config = dict(
    lr=0.0035,
    eps=1e-10,
    epochs=7.4,
)
Rows from block 9 of the decoder of a small waveform VAE, named by matrix and row number. Each number is 200 + 40 x the weight over its row's rms, rounded and kept within 0 to 999. All counts start at 0.
Before each channel's rows are labels from the 100 clips, of 14976, where the channel reaches its highest value: "top examples" is what is common among them. Only what is clearly more common there than usual is listed. The data: single notes of 20 synthesised instruments. In brackets: how many of the 100, against the usual share in percent.
# conv: width-7 conv (decoder.decb.3.1.conv.weight, 32x32x7, each kernel summed), inputs 0-31

top examples: decaying tone (66 vs 39.6); clipping (54 vs 7.4); text has "clipped" (54 vs 7.4); white noise (42 vs 9.2)
conv.25,133,190,197,95,189,151,234,181,231,118,239,205,214,249,233,143,195,185,237,193,199,200,214,142,196,215,113,168,187,167,214,203

top examples: mains hum (74 vs 8.8)
conv.11,183,184,192,381,226,212,199,200,188,246,201,176,183,203,170,210,186,186,219,213,207,202,202,280,187,257,207,213,203,164,205,219

top examples: clipping (69 vs 7.4); text has "clipped" (69 vs 7.4); decaying tone (66 vs 39.6); octave 3 (48 vs 21.1)
conv.13,170,205,284,179,157,146,241,188,203,176,284,197,217,218,234,179,209,222,287,171,203,197,195,170,228,186,211,194,274,180,296,211

top examples: decaying tone (68 vs 39.6)
conv.4,160,181,206,196,122,151,187,206,187,171,143,179,173,226,129,165,176,161,136,156,200,172,244,157,142,197,165,148,158,166,144,155

top examples: clipping (65 vs 7.4); text has "clipped" (65 vs 7.4); octave 3 (53 vs 21.1)
conv.3,239,206,222,226,225,233,179,261,197,240,219,225,180,204,220,174,256,223,182,219,242,200,207,220,266,216,245,244,253,248,331,229

top examples: pink noise (40 vs 8.8); octave 2 (36 vs 13.4); white noise (31 vs 9.2)
conv.9,224,167,223,178,262,219,165,211,193,157,164,279,186,157,200,140,261,191,138,223,224,182,201,130,145,200,150,139,259,171,185,199

top examples: white noise (56 vs 9.2); clipping (49 vs 7.4); text has "clipped" (49 vs 7.4); thin (high-pass) (29 vs 12.3)
conv.1,168,225,188,161,232,201,201,249,217,206,202,250,203,207,227,105,246,170,168,239,186,207,221,89,161,202,173,100,224,218,198,217

top examples: decaying tone (72 vs 39.6); clipping (43 vs 7.4); text has "clipped" (43 vs 7.4); pink noise (29 vs 8.8)
conv.0,225,295,200,185,201,182,216,151,229,241,181,228,165,195,188,177,303,161,209,201,190,225,217,146,160,163,183,179,282,129,194,235

top examples: clipping (69 vs 7.4); text has "clipped" (69 vs 7.4); decaying tone (67 vs 39.6)
conv.26,164,198,173,95,130,119,154,209,178,170,233,190,139,237,238,163,192,153,172,191,210,214,196,161,184,204,183,162,164,171,261,166

top examples: clipping (61 vs 7.4); text has "clipped" (61 vs 7.4); white noise (36 vs 9.2); thin (high-pass) (29 vs 12.3)
conv.29,143,192,178,217,168,218,266,235,240,165,321,222,223,213,267,207,221,190,296,210,187,167,175,203,173,193,168,169,193,202,250,194

top examples: decaying tone (67 vs 39.6); white noise (48 vs 9.2); clipping (41 vs 7.4); text has "clipped" (41 vs 7.4)
conv.31,143,207,190,208,210,144,262,200,196,175,245,191,198,243,167,228,249,139,273,163,193,157,176,185,140,198,166,158,193,119,206,126

top examples: octave 2 (49 vs 13.4); mains hum (30 vs 8.8)
conv.10,203,226,167,142,150,221,143,209,159,166,123,183,152,235,143,212,151,192,120,188,219,225,206,189,186,168,250,210,159,233,146,135

top examples: white noise (70 vs 9.2); clipping (40 vs 7.4); text has "clipped" (40 vs 7.4); thin (high-pass) (35 vs 12.3)
conv.24,181,178,94,199,151,247,188,236,204,219,212,224,217,205,217,160,246,147,145,187,152,172,237,178,136,228,219,158,135,247,146,180

top examples: octave 3 (64 vs 21.1); clipping (31 vs 7.4); text has "clipped" (31 vs 7.4)
conv.6,206,153,217,170,177,159,179,199,181,172,192,180,192,217,203,276,151,219,183,172,236,139,164,269,293,195,217,249,217,207,297,238

top examples: mains hum (53 vs 8.8); clipping (35 vs 7.4); text has "clipped" (35 vs 7.4); octave 2 (33 vs 13.4)
conv.8,261,209,176,224,214,261,185,236,177,286,217,182,168,209,194,166,261,175,205,203,212,190,183,224,185,215,314,262,208,121,229,199

top examples: thin (high-pass) (40 vs 12.3); clipping (38 vs 7.4); text has "clipped" (38 vs 7.4); harpsichord-like (29 vs 5)
conv.21,167,133,189,173,225,221,217,239,214,142,251,190,164,234,244,150,112,199,202,209,159,249,188,122,164,177,188,149,145,239,212,162

top examples: octave 3 (56 vs 21.1)
conv.2,178,138,236,138,129,147,133,189,149,160,176,190,167,231,172,159,128,230,147,153,203,171,196,162,248,189,235,205,212,199,241,169

top examples: decaying tone (66 vs 39.6); clipping (51 vs 7.4); text has "clipped" (51 vs 7.4); white noise (40 vs 9.2)
conv.5,130,255,175,199,182,174,248,141,196,233,224,159,202,149,213,166,276,171,227,197,172,238,176,133,149,235,158,133,244,223,164,207

top examples: white noise (78 vs 9.2); thin (high-pass) (31 vs 12.3)
conv.18,142,218,232,221,174,156,157,209,169,188,111,235,158,220,120,158,188,209,126,206,245,228,190,203,181,232,137,147,186,181,161,153

top examples: decaying tone (66 vs 39.6); octave 3 (49 vs 21.1)
conv.23,229,186,234,179,263,177,176,177,156,164,142,126,140,189,103,272,180,171,189,237,258,204,156,217,206,175,206,236,207,158,208,221

top examples: clipping (62 vs 7.4); text has "clipped" (62 vs 7.4); octave 3 (55 vs 21.1)
conv.30,212,186,254,193,222,186,179,206,192,202,212,214,208,205,196,198,205,248,184,207,260,198,191,259,300,211,233,246,248,196,343,219